{
  "model": "audio frame classifier",
  "dataset": "songs of 200 made-up bird species, synthesised, often over outdoor noise",
  "train_examples": 39062,
  "n_mels": 64,
  "hop_length": 160,
  "input": "log_mel",
  "spec_augment": false,
  "win_length": 512,
  "num_classes": 10,
  "output_stride": 4,
  "arch": "conformer",
  "norm": "layernorm",
  "activation": "geglu",
  "mlp_ratio": 2.67,
  "head_dim": 64,
  "fused_qkv": false,
  "qk_norm": false,
  "dropout": 0.05,
  "inner_norm": false,
  "drop_path": 0.05,
  "subsampling": 4,
  "layers": 8,
  "width": 160,
  "positions": "sincos",
  "kernel_size": 15,
  "init": "kaiming_normal",
  "residual_init": "zero_last",
  "optimizer": "muon",
  "muon_scale": "original",
  "lr": 0.025,
  "momentum": 0.9,
  "nesterov": true,
  "orthogonalizer": "newton_schulz_5",
  "adamw_lr_other_params": 0.0012,
  "grad_clip": 1.0,
  "gradient_noise": 0.1,
  "ema_decay": 0.995,
  "steps": 13100,
  "batch_size": 256,
  "epochs": 85.9,
  "lr_schedule": "step",
  "warmup_steps": 390,
  "weight_decay": 0.009,
  "adamw_weight_decay_other_params": 0
}
Rows from block 2 of a small audio frame classifier, named by matrix and row number. Rows with one number belong to one neuron. Each number is 500 + 50 x the weight over its row's rms, rounded and kept within 0 to 999. All counts start at 0. Numbers have three digits each.
After each neuron's rows are labels from the 100 clips, of 14848, where the neuron reaches its largest size: "lies over" is the class under the peak; "strongest on" is what is common among them. Only what is clearly more common there than usual is listed. The data: songs of 200 made-up bird species, synthesised, often over outdoor noise.
# gate: first MLP gate (model.blocks.2.ff1.gate.weight, 416x160), inputs 0-39
# fc1: first MLP up (model.blocks.2.ff1.fc1.weight, 416x160), inputs 0-39
# fc2: first MLP down (model.blocks.2.ff1.fc2.weight, 160x416, transposed), outputs 0-39

gate.271:566460466476543606555445478494535599524536527476558496536445467440512489525576527479469555525487512525457466519425499495
fc1.271:415544511550475546528481483484560544495480554488542490523427584511542576553474534518492545475490506499495541552416581541
fc2.271:567523593461518553462510456537533537476534420568505531549558581458471457597412484509515574483550457504476514569388475536
lies over: arch
strongest on: arch; fast repeats; first syllable: arch

gate.168:538564509479460494495429518449511553599440514566448490461418618497427488490461548416495513409493470438525545594560495404
fc1.168:478480586562517607528425468445468476536464477540479485479446458499459458502536565501504483439484438464510509512479481501
fc2.168:525605556486518526442538430516517478479487559508422467359486515558461507573441455460518520424484484450521440478528488536
lies over: harsh note
strongest on: harsh note; first syllable: harsh note; buzz

gate.205:453506420488510502575494524531490493442522404501550433439570446537592531406552539507482516525511490604536566516484478495
fc1.205:506468609625520530516449432566546475461469556501387601540508520460372452568372448525525381535435487410440488459507484563
fc2.205:504551490554531451421600509447453523467462551487482499570513457394476539456562573475462488515464581515455492461496437462
lies over: warble
strongest on: warble; harsh note; first syllable: harsh note

gate.171:532452535485426508528451387509510494509530560535475503601485446575518421503546504546502542396538478574537418507475518518
fc1.171:402531482570462443514542622498500506526603466442425467463417494513417549458524546502470538549583453522489553469576480410
fc2.171:494474462518421474486507531536493512482447492516474475312537449544407538626474565424554459498503525457505449518464522484
lies over: arch
strongest on: arch; first syllable: arch; low song

gate.262:469541606584536517470462566435492588537478488472513520461428537524499625454478577505505486398503505549526448562495466527
fc1.262:497456554559422583518530487480547529491437469571591479482438424485416496426505534412558407486434463457536462481466536603
fc2.262:587521549554492482399539488436520490438455501524496394481432526493581490556590429569526539565505457498464484517558522567
lies over: downsweep
strongest on: downsweep; first syllable: downsweep; dip

gate.213:339450532544595479548540556518489506440524577484501610521521510552499550439421484511409496458552566478498452566467553543
fc1.213:420454528531538510437524469513473480412497474534446542455536477441491492478517524466420492494494577560474487466497500498
fc2.213:523544568555496544434548561532549506394464495537481546454445570510569525503520530553541457488454492563458537481476542421
lies over: downsweep
strongest on: downsweep; first syllable: downsweep; pitch: middle

gate.267:509534563364531550503447541533555611492519550490490525527583456507466497576583512546514421477467582522452559565467594486
fc1.267:483497516510543480443485385547582423440597511424555483563435592582470463432460451506505523438457521436491496497611533470
fc2.267:528503581506487458546475484438593489517509571492428468482526543481459546445381486520440487486423523553443521568628402508
lies over: downsweep; buzz
strongest on: pitch: middle; buzz

gate.323:518450541480509483511493553592432437549479504531466515415471474607459468483442520379418496501441440450526472426397477528
fc1.323:488576472499590496533475468481463495548472563518505596572544402484377421490550520486533449555444471528481450456569471586
fc2.323:506482463536503537465507532462478509561448484482476532488436495514484560540493569501519455485464471507497455566562452453
lies over: arch
strongest on: arch; high song; warble; first syllable: arch

gate.383:582595492496478543477569496473446568514338526516509469484520583469444464494537525582503500538517554427447495496361500482
fc1.383:423450540548417522570464385507530495556549479536424541360606429527491574464430521457503497506465406454501490534541416477
fc2.383:510445467452537483506498584548500453472617508553533543439564420474541496478460593480452498435460480509439456515544523544
lies over: harsh note
strongest on: harsh note; first syllable: harsh note

gate.129:406558584502501435562561456545419488517528503451458426471523496544313525490398461544523551547519560433437491511541529557
fc1.129:564533594517431426588556465479500536589496622470457477500442519503416515522428451581571439617534498426543528545469421466
fc2.129:447550472507522478547520538510524399571557462541583497566526441476482534460462529494531513565548539503434363477445567504
lies over: harsh note
strongest on: high song; harsh note; first syllable: warble

gate.226:533535443476595528512484426490508548532490393504450539523483488609526509436554490549553584553387457505535486449522501519
fc1.226:448525403460516556585499575479507500520495473487490482555506442594387472491508476575466564591450498495566488555396398485
fc2.226:479481424521411523474460505502499533497493503540470581546542526554506551496402505477499462479583573623526533578476549418
lies over: steady whistle
strongest on: steady whistle; first syllable: steady whistle

gate.66:409430539520446567523491539531409487489461548600595475487560445568538564491514505505554542550536493507550481369524485493
fc1.66:461466521456554493457466503457567483572448503558566495548478421497548428577479512464547533491530552504485485400474459453
fc2.66:492483484513507501454565483476473528552458519526539562539466485483589517440469477496460379524456593543500520427564426500
lies over: steady whistle
strongest on: steady whistle; pitch: low; first syllable: steady whistle

gate.221:495527536540500540604475506439526507532583449522543499460455550529487452544536498484537476544483545508478467418363378481
fc1.221:536574558476478494570561511535437539477477523476524456434518563530475491543543529383424453536480587554573445512505510521
fc2.221:615532580509507546441444533526620480579578517506498403517466488554500440432540459366458467603490493459522438501449525421
lies over: warble
strongest on: warble; low song; first syllable: warble

gate.57:562596561514483495515516575502460548500473540481533532545552586527546550554429451495507532529507460494467528429447501503
fc1.57:420409444441495539550496510505594458552476577432520433522520497535485465526475588512473485496535390466586490495473454514
fc2.57:460519541454511514369533433375487478492397447433575579438485517430530503522568550517524490424420445419432449560470555457
lies over: downsweep; warble
strongest on: high song; fast repeats; buzz

gate.330:562499486514463526555474473517539532559559462427446565419575410514457546515488421505480469536471523441502504494527486458
fc1.330:515556539455519492542557472516566501567459567454578542463533557430457522412492500382471479578514536407534510447500496485
fc2.330:529493524508459595538505541420433508543529472559482503487482490555515498457574515475463384532440544496391587475484453509
lies over: arch; upsweep
strongest on: rich in harmonics; pitch: middle; arch; upsweep

gate.43:555360559529454518411481468506493453480512565553467380478499517511413529541575556467508505534413505490487415543477459432
fc1.43:428500459598482508487494486516437556456533494512516468460538539397436605480412481510556524512572557534438434541507595485
fc2.43:545531412462582430541571618621527475500546556506448577458478498550552486563446495459517490594524458544505533585525500544
lies over: buzz
strongest on: buzz; first syllable: buzz; click

gate.174:531573491480506551542452453490491537463523588505530521554600487477521576528504467462545408525454490433517475407572554529
fc1.174:478434459495485547352470548588497518429463525508547408494592520561531493519527495504448488466437505497573519437494463533
fc2.174:505540547477479476484496504527541460482586435491512612431445498489482578453584479541473563471497495501537532390534586506
lies over: harsh note
strongest on: low song; reverberation; text has "room"; text has "reverberant"

gate.127:492580519535477569383517527518506487471492372568522473485499428403486508490452599500523410565480510520487466456530497549
fc1.127:493436538618536457488497536612493536555510441505480584465463555563545472456398524506500538603387450491470569495511489342
fc2.127:612435510457512525435544544548522539583586503505521523545448499529475507563500545421480531527471527499482441542443488527
lies over: warble; upsweep
strongest on: reverberation; text has "room"; text has "reverberant"; warble

gate.29:507505446494554500445552534531520486520537414481528539465491532468574532491506509530514513443548446475459448436601512536
fc1.29:510398547500514480507511532491541398538397549471448591487546499528464638491501533511541490539534464483482459512506504511
fc2.29:476410472534462485496458420414502471560417506496531505491432453526487542534582556534508521470517566483501527525511455630
lies over: downsweep
strongest on: downsweep; steady whistle

gate.284:530507463495529463533503454442499604468515555522549332548493505588478508481474520465445508447498511415466520549502520508
fc1.284:454437521540525480477556505478519603488532477469446387511455581474483472627492586603483415474477539567652509505450522568
fc2.284:512396551525497484530658414493529477451488527415451504514399553562417513471472501476478483453466577556470494488522484499
lies over: buzz
strongest on: low song; fast repeats; buzz; first syllable: buzz

gate.37:411555493545429451429526384382593605520504528534584437452449569508456505532544450499517558443495471492485496488469443512
fc1.37:458522559388556476512529541484560437672464535543521496624535442485445479522455462468468521530621554509489561488346494503
fc2.37:439457399529487513447480559555498403508476441557491436512511491535467503415472491555545531458423532516432544544456508480
lies over: harsh note
strongest on: harsh note; first syllable: warble

gate.287:550436497468551473387525493517499554517420486513575459486528357447475556536481574490564430462519504427508555496463546489
fc1.287:486521431517463523502473472579466520495462506527457433589496540530500518509569480429429550543440465550445520511475587464
fc2.287:412400558506484593540612505521524592510460507474525577497555403555386538517537591493489477416519514540497493429455478522
lies over: downsweep
strongest on: text has "noise"

gate.49:557505470530506569550495502409443545452497590550597450493537561538472452559503519507643594503496504519526532496409592472
fc1.49:528507438457543547515554472462408606512564505463537499563523508503547440458516540468510542423590517486494444466534587532
fc2.49:546400487536507512592574519546453479508463511440446434566522530502512507528428523502492541482594483426458528522515595454
lies over: arch; downsweep
strongest on: arch; reverberation; text has "reverberant"; text has "room"

gate.193:529416560525458437589459501475458420470556482479482491553494518515548549593497480495529525510561484444578455504509467464
fc1.193:488492472537495537473499483410507424621387479437414559540492429613481521481517449461492549500482491528518538516558433428
fc2.193:470471442544478453469441475570500538507494491439439546515442575507403532586524519501511451549386526507474498521509503474
lies over: buzz; arch
strongest on: reverberation; text has "room"; text has "reverberant"; buzz

gate.137:543469409352423505512456457474484570496437559454554522517449449491479572560498579484525429495423452490514541474441574473
fc1.137:568480563525454494483556510542465559506496448447457493498466567605537423477430512537495486511495536488500377482457549488
fc2.137:492488557549571454569483474433539548561494550484485412511505528663482462584549550560498549497621598511415520437513523518
lies over: arch; harsh note
strongest on: high song; arch; upsweep; first syllable: upsweep

gate.312:526392488469487444413482473544570516477542511530464603538491439526427600520512535522546555497517485500455586402412565488
fc1.312:524590606459483460513502447458451526528496471447584515517506480518515512602465492510580525462435456505556459480456478449
fc2.312:395521510521577553516534449506554552444527594501543520549585504522429486461505473520521459536481503570524466478447465523
lies over: downsweep
strongest on: downsweep; first syllable: downsweep; pitch: middle; buzz

gate.304:471462592514566476488478476530504620481533439372479524475450514520493526436446518482535426564618449539486507423467589475
fc1.304:498417565406508543494492432455436462509472435511479406511503539529421461546489435465562590486487485443439537526453444552
fc2.304:568475522484596479539509538523489494587597395539555606536479545519508484440457419580551544391560511507467561596544576509
lies over: warble; buzz
strongest on: low song; warble; buzz; first syllable: buzz

gate.24:565534569451577522594415548490507495474424498528548525534560517463540567537503471546533404481440558471456500404504595547
fc1.24:554484511514567525548468488539450561526505452461474548535501428527546406555497519495410555475497505450438459540478537474
fc2.24:560486519519495443455581553520532602554471499511471539513497478427471545563480546525570583531494561428410430394494503434
lies over: arch; downsweep
strongest on: arch